Rows from block 5 of the decoder, named by matrix and row number. Rows with one number belong to one channel. Each number is 50 + 15 x the weight over the matrix's rms, rounded and kept within 0 to 99. All counts start at 0.
# convs0: first 3x3 conv (decoder.decb.1.0.convs.0.weight, 96x96x3x3), inputs 44-54, a 3x3 kernel for each
# convs1: second 3x3 conv (decoder.decb.1.0.convs.1.weight, 96x96x3x3, transposed), outputs 44-54, a 3x3 kernel for each
convs0.34:58 62 40 56 35 44 32 30 53 58 34 22 32 70 63 46 53 69 62 38 55 61 41 42 42 36 47 48 56 47 35 47 56 61 59 66 49 68 39 59 47 60 63 73 57 64 36 44 50 63 16 66 60 40 53 49 37 56 45 46 74 31 46 44 57 51 25 58 42 57 58 41 61 57 52 57 53 27 34 52 45 64 46 61 45 13 65 20 45 61 39 32 81 25 34 65 52 40 47
convs1.34:62 41 66 34 62 42 59 32 42 36 43 64 59 19 81 43 48 58 75 54 28 46 19 50 71 56 43 40 42 55 43 56 36 30 40 52 40 12 44 58 44 43 60 55 47 50 60 36 60 44 25 60 40 30 50 41 65 48 31 60 63 71 54 46 42 56 55 23 87 39 41 70 51 19 54 64 48 49 55 52 38 45 61 49 34 60 12 60 62 58 50 39 51 43 67 48 35 48 57
convs0.35:63 34 59 35 56 49 48 23 92 52 39 54 53 66 46 56 58 43 60 54 40 60 72 28 50 51 50 62 41 28 46 34 64 41 35 41 55 46 46 44 58 52 55 44 55 40 61 90 49 63 62 56 46 56 43 44 46 49 48 15 68 56 61 31 65 65 62 73 56 32 53 50 53 73 28 75 31 19 41 38 56 60 64 41 45 50 71 54 59 57 65 42 41 52 37 25 30 48 45
convs1.35:62 40 23 63 70 50 67 30 56 49 74 55 25 37 45 41 26 38 66 43 32 54 31 52 60 59 44 50 41 44 75 32 45 56 32 47 75 70 48 38 54 81 48 74 37 44 71 39 63 47 74 40 19 30 42 68 49 53 53 64 58 61 49 67 64 51 36 67 48 60 22 68 68 48 43 60 60 38 51 41 32 65 45 42 26 78 50 29 87 30 56 56 58 82 68 37 60 42 54
convs0.36:50 56 66 53 44 62 69 68 55 30 15 10 49 01 17 89 78 43 54 42 62 81 43 62 39 54 38 47 28 46 47 59 55 60 55 54 48 42 73 61 38 62 38 50 48 51 48 77 51 57 55 13 58 48 75 47 93 74 53 49 56 45 57 33 55 37 40 59 45 55 47 75 73 87 62 66 82 31 46 65 47 62 48 55 54 62 55 46 64 46 57 59 59 56 38 40 47 26 57
convs1.36:30 23 42 52 38 73 35 74 28 61 81 74 27 50 55 52 65 56 28 04 58 35 70 82 43 52 78 60 64 58 22 40 57 43 17 35 45 79 69 16 57 36 37 71 60 62 31 66 80 83 56 62 72 31 34 35 53 66 30 69 06 36 27 19 61 60 45 74 30 58 73 00 43 59 58 83 59 53 64 00 57 53 55 51 00 30 54 28 44 67 55 40 42 29 68 40 81 77 83
convs0.37:59 74 52 71 74 51 43 46 31 69 52 68 36 62 40 48 57 61 39 60 62 33 46 49 59 61 34 41 34 36 47 67 47 29 50 50 43 79 59 48 27 67 69 28 22 46 66 55 26 31 65 53 73 81 54 55 60 45 54 53 25 40 38 64 33 46 33 49 13 47 22 43 59 39 52 51 56 51 74 49 54 45 37 43 53 64 23 33 33 56 62 46 61 46 25 57 49 47 44
convs1.37:41 47 59 53 39 52 48 49 43 52 67 43 58 42 67 27 46 35 42 40 49 56 65 54 36 44 60 34 56 63 62 30 46 62 46 37 50 41 58 48 58 37 57 39 63 31 33 40 48 57 42 44 28 38 56 32 65 71 55 60 37 42 46 41 78 57 63 43 45 56 60 40 65 44 42 63 67 64 51 64 38 28 37 55 66 26 61 57 72 55 58 78 48 46 55 32 45 49 46
convs0.38:52 48 73 62 42 54 43 62 34 47 29 46 42 67 60 49 86 57 47 43 69 69 35 67 47 80 45 40 57 66 30 58 46 59 48 35 37 48 63 56 46 51 35 61 36 29 67 45 37 37 24 72 38 66 45 63 67 61 50 77 69 47 64 33 38 52 43 48 57 90 58 40 62 65 83 47 62 76 36 48 64 63 39 44 52 33 60 35 21 56 54 69 52 45 62 46 46 52 58
convs1.38:49 52 49 41 55 50 46 52 50 57 43 48 49 22 58 60 59 47 65 38 56 47 42 42 51 57 56 50 43 53 70 45 62 28 58 56 54 50 61 27 55 40 34 45 37 76 43 35 67 63 40 44 29 57 50 48 47 25 42 46 43 47 49 64 30 42 44 74 43 43 47 51 50 51 50 63 38 46 50 57 59 35 77 41 37 71 48 45 60 50 52 48 59 60 29 52 60 16 56
convs0.39:49 47 62 52 44 67 69 44 29 60 24 47 65 49 56 46 66 41 65 55 47 74 18 48 71 67 38 41 54 45 70 61 24 33 45 49 66 52 47 44 40 47 54 41 34 23 30 67 58 56 58 45 67 42 62 48 49 85 46 35 32 35 43 47 34 58 71 40 54 47 56 63 71 69 50 92 55 47 42 46 51 54 54 50 59 31 42 46 64 46 70 40 58 63 70 56 35 65 52
convs1.39:53 29 41 54 60 39 35 66 64 60 29 54 44 53 29 45 61 56 55 16 34 40 82 43 62 51 34 46 43 67 60 38 61 62 94 59 40 43 48 65 50 48 48 50 42 59 27 58 28 15 42 42 70 54 21 50 59 56 22 51 79 66 53 21 57 39 57 81 40 57 56 52 33 58 56 46 19 52 61 69 52 37 31 31 49 51 48 81 47 45 45 61 64 49 23 41 50 46 44
convs0.40:51 74 65 70 58 72 56 46 48 41 46 59 80 53 44 55 67 30 50 57 55 15 65 82 17 45 45 60 66 38 57 49 39 36 41 50 57 55 53 48 37 49 57 49 48 49 74 64 26 18 46 28 28 45 58 59 68 46 49 51 42 40 63 48 47 63 43 55 46 56 27 39 40 40 62 57 21 35 58 44 51 63 37 16 42 62 26 22 28 41 38 70 70 44 27 58 38 50 42
convs1.40:41 49 45 39 52 12 62 46 36 74 65 51 39 73 38 23 67 34 30 32 84 41 51 65 28 53 65 35 33 69 45 89 41 57 50 37 36 57 55 51 99 55 65 60 38 32 39 43 60 54 59 55 42 63 62 21 40 74 72 34 64 44 45 86 65 27 55 75 17 41 45 39 49 36 62 65 34 71 22 64 78 62 30 49 53 31 75 35 62 33 53 46 49 34 26 45 70 55 50
convs0.41:66 69 53 54 48 57 57 49 67 55 38 49 46 51 58 54 31 53 54 31 55 58 55 52 41 27 63 75 45 42 34 63 45 70 41 47 50 45 64 55 37 57 54 61 55 70 61 60 36 64 62 44 52 93 40 62 60 45 33 50 46 40 45 46 71 47 47 48 57 32 51 80 45 67 50 48 64 59 56 61 59 36 43 51 54 38 65 46 43 51 19 65 49 57 16 40 56 57 54
convs1.41:25 55 48 38 44 58 39 56 32 60 39 61 57 46 58 52 48 62 81 76 63 63 68 25 46 85 44 53 29 46 54 43 64 50 64 58 32 35 53 56 46 57 41 37 39 43 52 35 52 57 26 29 39 33 70 53 62 42 58 50 35 28 51 58 56 63 52 37 52 43 53 53 54 69 38 73 40 48 61 54 70 56 67 45 19 73 39 37 57 70 61 48 61 48 44 48 48 39 58
convs0.42:49 66 53 54 65 22 53 56 29 73 74 61 53 57 45 57 45 59 32 54 77 44 49 58 48 34 52 56 46 58 62 72 49 45 50 34 63 50 68 68 35 67 40 84 50 49 26 63 53 54 63 32 23 67 47 58 52 85 29 29 48 36 31 72 48 43 50 62 34 44 32 46 75 32 52 83 77 42 47 37 40 35 42 38 61 64 64 34 54 69 15 53 31 59 39 32 64 54 46
convs1.42:62 47 54 50 35 37 24 55 78 61 41 66 53 48 45 45 62 46 62 61 41 47 86 77 26 41 71 37 41 54 48 50 39 39 49 33 54 45 61 59 54 14 53 41 43 54 69 41 56 57 65 44 57 68 48 57 51 38 49 39 52 55 45 59 59 65 72 43 39 50 46 39 42 59 43 62 31 25 55 54 52 49 42 40 23 28 45 57 44 61 33 11 48 46 65 42 42 78 50
convs0.43:48 48 37 53 66 63 55 67 36 43 29 35 29 48 33 51 42 31 25 55 46 31 31 60 55 60 38 54 20 36 55 45 53 56 47 62 54 63 56 43 52 64 58 28 47 31 53 23 55 50 38 59 59 60 32 42 33 38 77 72 47 44 42 57 53 54 59 71 32 63 61 38 43 39 66 45 43 55 57 62 58 53 20 63 42 37 72 41 50 51 66 55 44 52 85 54 48 37 52
convs1.43:43 63 65 29 28 38 52 82 49 58 59 42 65 41 72 38 50 48 32 72 74 34 74 54 23 81 61 39 49 47 39 56 61 65 62 28 49 79 40 33 47 69 54 60 40 41 46 39 29 37 40 48 48 51 49 57 53 45 38 24 72 57 39 49 57 09 50 39 50 74 74 50 51 43 27 68 60 38 30 51 51 45 19 62 64 47 60 33 73 57 22 63 45 49 41 69 38 55 44
convs0.44:57 60 50 56 43 35 67 44 57 21 52 45 58 58 36 50 59 54 61 53 75 80 51 45 47 35 41 55 38 70 42 59 52 53 49 57 46 43 28 28 54 57 25 46 68 53 45 59 42 52 39 48 29 63 55 49 44 29 55 38 40 55 47 48 39 36 76 60 19 65 66 59 32 54 66 25 51 43 53 60 57 56 27 71 64 83 67 60 53 44 74 68 28 49 22 57 33 47 53
convs1.44:36 29 22 80 83 38 72 30 71 34 42 43 67 46 46 64 46 68 45 65 42 42 26 66 45 58 41 64 82 48 49 19 40 46 70 37 45 39 63 41 34 62 20 48 53 55 55 28 59 36 57 36 57 44 54 40 68 33 53 75 39 56 37 36 56 50 47 63 37 64 62 68 77 45 65 42 45 41 41 51 75 43 61 53 34 36 61 46 49 50 48 23 63 31 31 71 50 42 50
convs0.45:51 42 52 42 45 77 55 66 67 57 48 61 35 44 55 67 50 74 54 61 56 85 72 28 66 44 54 53 36 39 45 59 25 57 57 47 44 56 45 47 52 63 37 76 51 41 08 56 56 46 48 74 37 37 67 46 42 63 32 59 51 71 43 48 62 42 61 52 35 45 62 37 39 63 79 68 55 63 51 77 65 49 43 52 33 52 56 66 56 51 59 77 48 44 42 25 42 44 62
convs1.45:67 53 31 29 46 40 41 51 49 27 61 55 54 78 61 29 53 41 42 54 36 40 25 39 14 86 65 43 64 61 78 53 34 65 39 47 43 42 32 48 75 47 65 80 57 42 44 48 41 36 55 28 63 47 65 24 56 53 52 59 57 65 53 56 32 33 62 45 41 46 48 50 43 41 37 47 73 35 32 72 78 62 38 14 40 10 38 59 59 33 55 74 44 51 49 57 44 58 34
convs0.46:47 60 60 52 67 86 68 34 24 50 50 38 53 33 57 69 77 49 40 71 72 65 52 59 43 47 39 43 54 55 75 39 44 26 63 48 57 34 43 43 51 56 47 43 60 47 60 54 34 41 53 42 48 36 71 55 53 64 65 59 54 60 59 65 40 48 53 25 59 46 32 56 39 56 62 48 48 43 50 44 38 72 49 49 42 50 50 50 50 44 57 49 34 47 29 69 39 76 61
convs1.46:64 49 57 47 50 56 47 40 70 60 34 44 49 53 40 71 52 41 69 44 51 66 48 50 52 43 69 51 46 57 58 57 49 42 41 45 46 43 25 47 66 19 57 63 53 32 45 57 43 55 53 42 37 46 42 41 51 52 48 48 58 45 37 38 59 65 50 61 53 54 39 46 52 49 81 44 51 63 47 58 54 44 41 53 50 64 42 57 55 38 41 48 60 54 43 51 47 36 45
convs0.47:62 43 38 48 66 59 48 40 57 68 56 53 51 65 56 68 68 48 52 51 72 34 54 49 35 53 56 54 53 56 61 37 49 43 51 76 32 46 46 33 49 38 51 54 70 76 46 70 64 46 47 80 63 71 69 45 43 43 69 57 42 58 49 45 54 54 61 19 69 40 41 41 39 62 29 47 53 41 61 72 38 57 65 41 54 25 67 46 72 59 52 66 45 63 54 46 44 51 27
convs1.47:42 52 54 37 45 68 50 51 57 57 47 49 54 35 68 62 44 50 64 39 72 67 55 47 52 65 49 34 41 63 66 60 50 70 50 50 37 41 55 50 48 63 59 39 46 47 65 41 28 55 55 20 29 50 46 40 47 43 57 66 63 50 60 63 52 35 34 62 40 49 71 51 53 40 47 75 62 85 45 51 81 67 45 37 62 81 62 42 50 41 51 60 38 56 48 17 56 50 40
convs0.48:47 51 54 40 43 54 47 42 57 73 58 34 42 11 42 31 47 63 24 45 60 59 38 89 46 29 61 53 55 58 43 40 33 62 46 37 24 47 54 35 48 42 35 48 55 49 43 74 49 48 64 49 72 46 61 50 52 48 69 66 51 58 39 62 44 53 61 64 59 54 38 26 33 66 61 61 34 39 38 24 55 51 38 43 74 40 30 59 46 30 50 58 79 49 51 42 32 46 25
convs1.48:39 39 38 92 50 68 51 55 56 40 64 55 49 69 68 58 37 47 51 83 39 36 83 57 47 49 52 54 33 64 41 73 47 65 57 38 52 66 70 00 44 56 55 76 71 89 26 53 44 26 48 37 39 50 57 48 55 50 38 67 44 28 61 52 49 65 55 36 54 49 49 47 48 61 70 61 24 50 43 27 70 49 59 39 77 35 61 27 49 26 48 53 47 99 38 35 51 55 38
convs0.49:64 65 40 58 63 50 57 45 53 47 41 42 46 59 68 55 50 58 31 53 33 57 67 40 66 52 57 45 54 67 64 51 38 64 25 59 65 61 57 60 72 42 59 52 33 86 77 66 64 27 60 42 62 68 58 73 51 49 69 51 37 34 26 49 59 41 51 58 50 40 63 50 51 41 50 43 37 53 71 68 32 21 13 63 50 17 48 52 84 34 40 64 66 80 66 49 32 31 39
convs1.49:39 70 69 27 45 56 53 53 33 70 63 26 33 38 47 46 40 64 59 65 49 72 46 18 42 78 46 51 65 43 34 13 30 42 33 40 49 64 35 40 47 66 23 42 29 55 26 39 76 54 33 56 34 55 55 35 58 53 38 51 48 44 51 48 41 64 66 59 76 52 40 52 37 49 46 65 74 38 71 55 44 47 38 66 21 09 44 50 76 72 76 72 55 54 68 41 37 46 45
convs0.50:38 42 50 44 74 56 60 44 56 49 50 42 48 33 50 47 72 46 32 46 39 47 35 61 34 47 55 48 56 45 45 47 25 61 51 51 77 54 53 58 53 44 62 40 59 65 54 30 53 44 13 27 27 51 51 56 67 52 55 48 58 38 61 32 34 65 44 52 34 52 57 69 93 62 50 40 79 60 27 51 71 38 35 24 33 57 44 58 87 55 86 34 54 84 73 69 50 48 62
convs1.50:66 44 24 52 38 77 35 48 58 61 46 64 70 51 27 37 19 29 58 47 56 43 42 26 54 60 42 58 49 39 51 51 65 41 35 47 43 37 49 49 47 63 52 76 10 58 59 52 66 40 62 57 59 38 57 41 28 66 69 55 55 36 45 39 49 42 56 60 54 45 59 68 42 39 35 61 67 70 43 56 32 39 21 40 42 43 62 59 74 68 63 45 38 65 31 50 26 62 43
convs0.51:40 45 64 64 56 66 39 19 48 62 64 45 67 38 43 51 37 51 61 28 46 41 41 36 41 59 52 41 53 56 29 44 69 40 37 58 60 34 44 59 34 55 72 68 63 66 40 55 63 57 33 49 45 57 59 57 45 53 46 65 59 42 36 77 21 36 57 43 56 86 39 24 37 71 70 39 61 43 69 42 58 46 46 52 45 56 34 30 66 65 51 65 78 43 40 57 57 44 53
convs1.51:66 90 58 54 17 47 31 46 61 52 57 42 46 56 34 43 52 23 29 51 49 48 21 56 79 48 37 68 73 40 45 52 40 41 61 47 54 50 74 04 54 58 63 44 49 71 43 87 60 31 30 43 42 54 60 59 40 25 60 52 51 46 42 67 52 28 47 45 38 82 63 38 61 45 34 78 40 48 57 37 50 42 43 72 71 31 59 46 52 79 55 60 50 79 44 45 40 45 58
convs0.52:50 22 55 42 36 80 55 49 61 38 36 49 63 68 63 22 38 49 45 25 47 39 50 54 44 50 41 56 70 48 33 38 65 54 72 42 30 40 53 47 45 32 58 45 53 39 53 36 63 45 39 49 14 47 36 57 56 70 61 67 48 66 64 38 62 44 69 59 38 45 58 49 30 73 50 60 32 32 58 66 76 49 40 48 52 40 38 41 57 54 56 43 62 68 25 66 58 56 40
convs1.52:47 47 46 46 36 60 43 66 46 38 52 70 32 26 28 67 80 47 67 59 51 52 36 38 56 54 48 44 22 55 22 67 44 59 44 67 51 64 45 22 41 51 54 64 70 50 49 43 47 73 56 59 52 47 60 44 55 61 45 37 35 77 55 45 47 42 55 55 35 59 70 38 59 41 38 54 64 58 70 57 42 48 50 27 50 65 65 68 46 46 42 30 58 54 84 72 57 72 34
convs0.53:43 61 45 51 47 58 57 69 41 46 35 55 45 51 48 45 46 12 63 77 54 51 48 47 31 46 43 36 33 55 46 29 51 68 35 43 66 83 39 59 39 50 49 66 36 69 29 33 20 57 70 37 55 55 22 39 56 49 36 44 41 46 32 33 69 57 49 67 69 41 50 36 27 77 67 58 62 60 45 67 36 55 23 39 55 49 41 27 64 55 29 47 61 47 65 41 66 64 40
convs1.53:55 44 32 75 68 75 36 51 20 54 45 40 57 36 26 41 63 30 39 38 60 44 76 50 36 54 25 33 58 28 46 61 38 39 67 80 38 38 26 39 81 61 59 43 55 42 45 22 63 58 78 56 57 53 60 39 53 55 48 36 43 67 59 64 57 55 52 40 51 50 42 54 60 53 74 60 38 65 60 81 39 49 33 52 60 24 57 84 56 47 59 29 60 63 69 64 49 41 45
convs0.54:59 59 33 73 48 38 36 77 74 36 61 32 58 53 47 59 76 57 68 52 71 38 50 18 34 32 44 25 49 32 53 48 51 76 53 58 45 52 48 52 36 71 48 49 46 31 50 35 67 59 39 43 38 52 54 20 36 36 56 69 68 63 41 58 46 64 45 58 57 44 45 33 44 54 45 28 68 28 45 48 59 47 44 37 35 86 56 43 63 75 65 39 29 32 34 59 43 18 29
convs1.54:28 88 57 54 65 43 45 22 44 20 31 60 34 50 37 66 73 91 69 49 58 47 47 99 39 35 75 53 54 45 58 67 65 49 80 55 32 58 51 19 71 59 33 18 63 57 58 52 20 63 29 50 62 47 84 77 55 21 33 75 82 40 45 62 84 36 47 59 48 37 40 35 70 33 33 56 48 62 71 84 66 36 45 65 54 27 62 38 45 37 57 46 38 41 59 28 56 56 36
convs0.55:70 47 54 52 53 51 52 53 49 58 72 59 63 36 58 85 46 58 51 46 56 33 34 52 74 49 60 51 43 40 43 56 68 48 76 46 48 67 62 44 36 53 51 51 56 61 51 49 50 35 58 37 46 55 46 55 66 49 53 45 45 55 60 65 56 46 40 34 58 65 48 51 31 57 68 46 67 84 43 29 50 37 70 54 50 53 50 44 34 51 26 79 60 52 54 41 46 65 72
convs1.55:32 55 68 53 50 41 53 64 20 39 54 40 54 51 47 48 33 44 63 37 40 78 53 50 53 65 65 66 60 70 48 29 41 62 60 41 48 47 57 41 52 46 35 32 58 57 50 48 45 56 58 23 49 44 31 51 52 72 55 65 47 34 64 38 63 51 25 64 41 52 63 30 34 68 61 51 35 67 57 39 56 45 57 53 50 50 52 32 33 65 38 36 41 47 62 63 56 34 63
convs0.56:61 50 52 64 32 51 64 63 50 59 73 72 52 35 35 40 43 50 67 53 36 42 59 53 37 43 39 49 54 37 36 50 61 77 52 56 38 55 66 60 35 19 70 50 52 55 43 60 71 56 68 44 43 68 63 67 42 49 53 62 50 98 65 57 42 51 88 36 44 59 42 53 58 64 54 70 57 56 72 37 53 45 41 47 48 22 78 45 28 49 47 51 12 74 41 44 48 79 52
convs1.56:23 55 60 53 39 47 51 44 50 36 35 36 40 73 47 29 52 34 24 41 48 43 42 50 31 41 49 53 44 33 65 82 50 42 46 39 62 30 22 98 70 27 32 36 61 20 42 72 59 29 57 70 62 44 56 32 48 62 26 71 44 41 54 52 44 28 68 81 23 54 47 39 50 55 68 24 29 63 18 26 61 56 57 52 30 58 77 59 48 43 40 41 65 36 47 86 66 43 70
convs0.57:35 41 68 44 48 31 44 25 57 53 64 63 69 37 43 46 34 42 51 26 53 76 36 50 41 08 53 43 33 33 56 55 57 43 67 69 42 62 19 38 37 42 34 66 71 67 66 58 24 27 40 50 57 62 45 37 53 52 46 55 60 55 64 57 38 28 56 78 55 47 72 64 68 72 45 40 47 64 56 56 41 52 52 31 76 31 67 38 45 58 51 78 80 37 36 31 38 71 59
convs1.57:38 45 44 64 61 55 36 70 73 49 63 61 57 55 30 44 52 43 60 60 47 43 31 43 61 58 53 52 52 54 40 36 59 67 43 44 27 33 74 41 60 75 48 41 44 56 51 44 64 64 69 30 52 48 44 69 60 43 58 31 39 58 56 37 43 65 70 38 36 51 50 46 74 62 57 57 61 62 50 43 64 48 60 77 24 53 41 50 65 31 62 73 47 47 54 45 41 42 71
convs0.58:62 59 61 70 60 36 43 38 28 39 45 49 67 39 22 55 72 48 58 76 66 82 22 52 46 37 64 46 40 44 52 39 58 50 60 67 60 54 43 48 48 44 54 64 36 26 81 66 13 42 43 40 55 69 28 50 64 31 51 61 62 31 47 49 60 41 68 70 42 46 62 60 43 39 39 36 69 62 58 70 36 57 28 46 39 63 48 56 75 38 60 60 32 61 19 32 58 49 64
convs1.58:59 75 73 65 51 48 40 38 48 49 63 60 46 55 40 50 72 61 66 46 29 38 80 44 43 65 49 58 49 51 67 20 51 63 63 48 57 42 50 47 46 53 73 68 37 35 45 66 58 37 61 56 35 62 64 34 34 62 40 57 37 36 58 45 52 63 56 15 53 55 40 56 80 52 45 48 51 54 73 66 50 43 48 50 49 29 37 55 68 50 31 35 40 65 75 50 57 52 59
convs0.59:43 59 59 60 60 55 47 39 37 32 75 78 78 64 41 65 62 51 65 46 36 67 44 45 58 45 36 53 41 39 78 48 40 28 44 56 66 50 65 68 60 35 51 54 80 77 83 59 37 42 68 35 31 63 57 72 53 47 12 41 59 40 54 59 71 41 49 26 39 56 28 27 71 39 35 48 22 46 53 28 76 50 38 43 13 44 65 57 66 37 60 55 35 58 22 30 41 34 56
convs1.59:55 54 49 46 21 54 52 58 68 42 41 55 77 87 46 04 67 64 42 67 57 56 55 33 48 46 54 38 25 41 50 57 46 68 69 64 31 65 48 71 30 28 57 74 59 45 56 72 62 59 52 23 63 27 57 52 40 40 44 74 40 41 44 53 36 43 75 71 34 82 58 53 58 55 35 71 38 71 40 55 48 68 33 64 40 49 43 44 61 57 62 41 42 47 47 70 47 61 46
convs0.60:59 74 47 67 50 45 89 62 34 49 60 40 39 61 60 53 48 59 55 49 66 64 41 61 33 45 57 60 54 58 40 54 45 38 45 68 31 51 37 61 33 51 34 58 61 27 37 53 68 47 59 59 44 60 91 28 47 52 45 45 44 30 44 52 39 40 38 15 42 54 54 45 65 56 35 28 57 56 40 57 49 55 56 60 49 44 60 72 24 58 57 36 35 42 65 52 55 51 54
convs1.60:40 56 63 27 49 48 50 46 41 50 48 31 33 43 55 45 40 40 43 55 51 55 51 49 61 54 47 45 55 43 57 44 65 47 54 67 25 52 69 64 68 50 61 29 68 52 60 66 41 49 49 39 64 60 42 60 46 43 50 36 60 42 48 46 34 47 56 73 59 76 65 43 30 59 50 49 56 61 44 35 27 44 50 46 54 67 44 60 59 55 49 58 36 49 44 48 61 46 30
convs0.61:45 40 55 44 60 56 51 63 48 65 47 48 62 25 46 50 49 35 48 75 63 25 57 34 44 60 55 58 58 47 25 37 52 39 55 50 67 41 44 47 32 44 66 71 64 57 43 32 50 66 59 70 65 53 72 37 39 60 62 45 52 55 52 46 34 52 38 73 43 49 65 58 45 49 59 49 30 64 70 36 55 55 36 64 55 49 37 73 72 65 36 26 52 38 53 46 41 50 72
convs1.61:54 54 53 46 70 50 51 41 54 40 51 53 48 71 50 63 67 60 61 38 45 67 54 71 29 34 71 54 47 63 32 62 53 33 61 57 36 44 25 48 78 51 57 81 64 64 63 58 59 33 21 53 36 64 51 31 45 56 39 39 57 63 21 30 35 49 44 47 59 59 41 55 22 49 39 23 62 51 47 52 50 39 40 26 56 80 50 41 46 56 54 31 45 49 40 49 34 76 53
convs0.62:68 75 47 63 71 54 51 40 09 71 53 50 59 71 41 44 49 37 42 44 83 86 31 45 56 37 26 33 43 31 55 43 14 49 39 48 57 37 35 71 46 42 37 52 69 41 39 58 53 66 45 25 27 57 71 40 57 38 50 42 51 35 57 63 46 48 74 43 67 37 17 77 39 32 50 66 57 41 63 69 74 15 33 54 50 49 45 55 55 39 66 60 47 55 52 25 65 26 57
convs1.62:77 81 55 38 42 68 56 36 40 47 46 49 34 54 53 55 39 53 71 65 38 55 64 03 33 49 28 47 54 64 77 60 55 55 53 65 42 29 84 51 80 34 45 67 59 55 74 56 40 45 41 44 57 42 40 41 50 33 68 57 52 65 43 50 73 61 48 69 41 58 60 32 49 41 52 71 51 37 53 51 54 56 44 51 46 47 36 41 54 57 51 44 38 75 27 82 38 37 53
convs0.63:58 76 68 66 97 44 66 47 35 67 56 54 61 63 50 48 58 62 43 51 53 40 45 50 27 37 59 33 42 49 46 57 28 59 50 52 23 37 35 44 63 40 63 51 47 30 60 68 41 78 71 24 34 51 51 43 53 33 51 44 23 54 49 64 27 62 49 60 52 46 51 74 53 65 57 33 61 46 64 63 24 62 67 56 75 41 42 50 39 67 55 50 45 43 14 41 36 71 56
convs1.63:59 40 36 47 24 65 30 49 36 52 61 59 51 59 57 51 46 47 31 64 63 26 57 63 57 36 71 37 28 56 43 50 61 70 70 66 37 63 75 62 22 60 45 56 58 65 58 59 39 14 48 26 24 57 41 60 63 69 72 57 46 23 54 23 63 41 26 99 42 52 68 45 63 53 35 48 56 41 26 34 47 32 49 54 60 52 53 53 34 55 55 41 50 48 59 47 39 60 38
convs0.64:45 57 50 65 50 29 60 63 66 49 51 42 51 58 55 27 42 51 51 27 56 52 54 40 56 73 41 53 35 38 53 29 66 40 56 49 58 31 56 64 39 72 47 59 49 41 35 38 44 26 36 29 18 58 43 32 50 45 43 56 36 54 60 38 55 59 42 29 53 46 48 45 66 54 50 52 50 67 58 53 54 23 18 51 55 51 46 66 54 46 51 51 48 36 66 45 39 61 58
convs1.64:53 67 38 66 56 52 54 16 44 43 41 39 26 57 29 49 53 53 48 81 42 34 37 65 32 41 49 70 70 66 38 68 52 56 65 52 68 45 38 41 72 45 24 69 33 33 77 70 46 51 53 56 50 37 58 64 64 40 53 55 62 48 73 39 37 33 52 79 52 61 42 45 78 50 52 23 36 77 50 28 46 35 67 56 31 75 48 23 71 59 65 52 71 54 49 35 40 24 58
convs0.65:42 65 57 49 79 56 40 44 45 56 38 49 56 57 69 34 47 46 50 50 44 37 62 65 35 49 63 66 44 43 60 62 28 52 44 57 39 48 67 61 70 51 32 48 40 59 53 63 46 48 59 68 89 62 51 33 53 50 73 49 37 67 33 60 40 58 62 64 32 54 59 64 65 43 42 81 88 57 66 39 32 68 68 50 52 57 33 37 39 59 64 52 71 47 46 51 42 50 14
convs1.65:67 61 38 37 49 46 50 71 53 57 50 57 46 58 39 68 58 41 46 49 52 21 55 64 47 38 23 56 36 63 55 68 33 55 38 65 73 43 58 53 48 55 44 31 29 49 33 67 59 77 69 51 37 42 42 43 56 58 30 44 54 68 59 51 32 49 90 46 43 50 34 29 33 60 41 23 35 59 53 61 57 49 71 52 53 57 37 46 31 37 47 55 48 39 32 40 39 54 58
convs0.66:78 76 48 53 70 59 45 72 37 53 58 69 48 67 63 61 67 55 40 49 70 49 60 72 35 63 64 62 59 62 35 44 46 16 36 41 57 52 67 61 55 58 67 71 51 21 27 40 28 49 25 48 35 24 59 52 50 73 52 63 58 46 69 42 44 43 27 56 51 60 77 56 62 58 46 92 99 21 77 64 25 73 42 65 51 44 55 44 72 42 53 62 31 66 80 32 63 50 64
convs1.66:32 26 45 98 99 00 60 57 08 66 40 53 46 67 67 30 40 33 72 21 20 60 93 49 64 36 68 33 31 70 33 64 48 54 54 41 78 58 46 25 99 70 45 42 60 37 37 67 64 65 07 40 84 64 51 70 52 00 55 25 46 38 34 38 13 88 86 83 65 51 31 44 54 57 42 97 00 00 38 54 37 44 52 51 46 37 46 32 48 31 09 44 28 28 00 63 66 99 55
convs0.67:66 60 57 58 64 47 60 25 51 63 52 54 33 86 55 41 39 46 50 54 35 33 58 62 49 57 41 53 59 66 36 49 43 51 26 37 80 50 45 66 47 85 77 76 71 43 91 44 34 41 56 49 51 35 57 51 51 39 68 49 54 46 65 71 62 44 65 74 62 52 60 48 55 54 51 35 30 46 43 45 41 27 28 32 52 36 57 67 78 58 45 63 45 54 58 54 29 67 45
convs1.67:74 85 65 47 41 17 61 50 61 63 76 65 58 13 54 49 53 47 51 50 61 52 37 50 42 40 63 35 61 51 59 58 44 52 41 44 55 34 36 16 68 59 67 64 46 71 44 45 48 39 68 31 31 65 60 54 46 45 32 43 58 43 42 62 53 26 66 43 22 61 49 43 54 58 43 51 68 48 45 42 52 27 45 43 53 78 86 54 52 75 65 57 63 35 35 39 45 23 42
convs0.68:61 59 55 56 61 50 42 52 56 49 38 52 30 65 58 54 58 54 63 61 70 65 59 77 33 63 65 40 39 40 46 41 45 48 38 40 40 58 47 41 61 40 53 33 36 59 50 66 56 80 58 40 79 32 47 31 67 24 58 72 36 51 50 56 45 41 71 51 30 77 50 45 49 53 64 41 31 61 46 64 50 43 42 52 44 38 26 38 49 52 58 38 54 42 20 59 58 56 54
convs1.68:32 51 32 48 48 59 51 78 64 48 43 61 50 33 68 38 68 38 41 28 59 60 47 41 70 37 27 60 58 60 56 41 60 44 50 53 58 79 45 64 41 45 64 40 39 55 22 57 59 43 40 33 40 46 39 68 64 35 43 66 35 52 54 44 35 49 50 73 33 66 61 81 62 24 51 50 41 31 49 35 43 55 52 50 48 73 37 37 35 53 48 42 58 42 60 38 45 54 64